A small image captioner, trained from scratch.
Model: 64-pixel images, encoder norm batchnorm, decoder norm layernorm.
Training: muon at rate 0.0037, 10100 steps, batches of 64.
Rows from block 5 of the text decoder of a small image captioner, named by matrix and row number. Rows with one number belong to one neuron. Each number is 128 + 24 x the weight over its row's rms, rounded and kept within 0 to 255. All counts start at 0. After the name is the row's rms in percent of the matrix's.
After each neuron's rows are labels from the 100 texts, of 14976, where the neuron reaches its highest value: "tokens" is the input token at the peak. Only what is clearly more common there than usual is listed. The data: made-up ball-and-stick molecule models.
# fc1: MLP up (decoder.blocks.5.mlp.fc1.weight, 1024x256), inputs 86-171
# fc2: MLP down (decoder.blocks.5.mlp.fc2.weight, 256x1024, transposed), outputs 86-171

fc1.33 093 [115 103 139  90 130 120 133 152 146 140  96  60 129 128 151 133 127 175 124 119 130 135 115 154 141  88  67 131 128 134 126 137 151 111 136 141 160 123 121 124 177 109 183  98 132 142 169 130 139 133 128  96 131 207 174 154 135 124  72  87 113 143 122 148 148 133 134 183 134 106 148 113 103 154 120 119  96 145 115  93 133 133 130 170  98 152]
fc2.33 092 [135 180 136 160 171 131 119 107 124 113 131 173  98 153 133 128 120 139 120 141 130 113 114 107 143 100 128 107 129 143 136 109 102 132 134  92 118 142 125 110  76 136 139 176 138  98  76 117 123 122 141 159 115 125 103 132 134 127 133 179 140 163 160 100  63 128 122 133  97 147 113 108 145  84 145 174 141 103 150 159 109 117 134 117 196 129]
tokens: ","

fc1.288 058 [134 135 112 161 129 126 134 145  90 130 136 133 141 125 153 119 167 134 143  97 119 110 143 129  63 156 111 139 129 132 170  89 128 149 126 126 137 140 113 138 120 138 121  98 150 153 107 134 127 108 126 112  86 114 110 168 118 124 101 120 148 110 170 137 145  70 127  46 132 107 121  79 124 122 173 139  94 149 102 139 118 103 106  79 125 117]
fc2.288 063 [120 119 135  83 124 140 123 119 126 142 122 132 103 131 123 124 125 116 169 116  94 134 117 117 149 174 145 151 128 121 126 156 139 121 136  95 174  84 117 126 131 117 134 173 116 125 173 158 116 140 148 123  84 147 137 129  95 145 132 178 101 143  92 154 178 127 107 139 144 112 141 136  76 140  78 165 137 135 151 169 137 148 182 116  98 121]
tokens: "a"; "i"; "o"

fc1.35 077 [121 107 122  98 158 142 165 101 117 130  95 125  98 143 126 140 122 149 128 124 147 140 110 176 147 104  91 169 132 127  87 120  93 143 138 143 113 134 151  99 108 116 128 131 157  99 147 170 146 131 103 151 155 174 139 150 101  93 125 134 136 155 147 133 162 126 111 213 149 122 167  87 122 112 130 130 120 173 126 128 147 150 132 129  95 121]
fc2.35 079 [180 143 112 135 130 121 129 115 134 113 127 140 180 101 137  93 154 125 133 107 163 114  93 126 103 149 140  75 127 122 131 115 125 145 115 119 128 123 128 153 160 116 144 119 123 162  96 131 137 124 145 112 117  90 139 131 155 178 124 110  99 148 103  98  97 141 114 116  97 144  82 195 121 139 141 141 142 106 102  93  99 128 123 114 182 123]
tokens: ","

fc1.12 044 [143 127 125 191 150 125 141  90 123 150 138 113  81 142 118 118 140 118 137 178 102 134 165  87 106 122 141 146  81 122 137 149 169 168 154 140  70 132 136 160 124 124 140 131 129 115 103  95 104 164 116 136 118 132 127 119 105 104 110 132 137 147  91 142  98 149 112 129 103  85  90 130 161 151 139  70 138 148 151 143 120 132 127 137  89 124]
fc2.12 055 [139 151 163  75 152 143 132 118 122 129 123 155 160  87 136 104 106 123 137 131 106 135  96 152 179 176 123 109 122 159 103 153 136 103 126 155 143 116 126 122 145 124 134 149 118 143 186 107 107  78 146 126 166 138 133 128 143 139 118  83 116  50 145 112 164 124 157 111  89 116 123 108  75 132  87 144 130 100 149  92 119 120 168 145 115 105]
tokens: "a"

fc1.360 072 [154 136 147 161 118 125 150 127 143 120 123 130  87 135 168 122 161 124 129 121 118 136 110 109  96  91 111  98 130 101 151 146 141 164 127 142 132 140 114 119  98 117 115 134 149 167 127 124 112 129 127 167 122  85 111 128 124  78 105 153  72 123 161 134 137  88 117 139 135 128  95 128 139 146 131  88 131 149 122 183 132 154 112 134 127  82]
fc2.360 078 [129 189 115 116 118 123 127 150 126 113 124 148 177 145 145 120 146 115 199  79 134 134 121 167 136 161 142 136 129 153 122  62 125 140  81 124 153 142 131 131 172 145 133  98 102  90 133 144 107  91 159 111 165 134 119 131 162 157 128 112 202 123 106 123 139 123 141 130 113 123 173 140  91 164 169 133 140 145 119  70 134 135 140 134 115 145]
tokens: "a"

fc1.141 085 [ 79 142 152 113 160 136 103 193 117 143 120 124 156 169 130 142 119 132  88 165 120 136 122 106 101 104 105 153 158 106 141 142  97 157 120 170 147 131  98 159 148 129  81 101  81  89 138  96 130 104 133 144 105 131 109 125 134 113 125 128 117 158 166 128 150 173 144 127 166 131 129 121 107 133 161 133 122 134  94  77 145 157 104 131  89 124]
fc2.141 092 [ 90 136 102 120 127 120 132  92 135  96 127 155  97  86 115 113  89 134 138 134 122 139 138 119 114 133 135 110 126 136 117 115 132 112 143  54 115 108 122 116 124 135 203 141 143 148 102 169 101 175 115 144  85 138 103 126 100 149 132 133 165 113  84 151  94 140 140 131 136 112 169 112 112 130 146 176 122 127 113 172  94 121 140  91 195 101]
tokens: "a"

fc1.599 082 [135 152 176 151 126 120 159 155  97 108 131 158 141 106  97 111 123 161 124  95 145 141 123 128 156 108 103  89 143  98 149 110 105 150 135 123 102 118 120  94  80 116 176 131 123 158 141 121  99 141 133 182 151  97 139 155 136 119  98 189 121 164 138 138 159 121 141 126 148 148 167 119  98 137 112 135 117 131 123 119 135 136 142 120 125 116]
fc2.599 091 [123 111  50 123 134 143 127 105 124 127 125 110 132 145 142 157 127 121 125 155 100 121 163 104 112 124 174 203 124 126 138 146 141 106  75 173 142 140 140 150 166 136 108 135 173  93  80 126 120 121 131  99 124 160 128 127 142 150 130  66 145  99 113 139  61 122 117 131  81 118  87 120 161 144 162 123 116 131  90 117 158 139  95 142 142 149]
tokens: "a"; "w"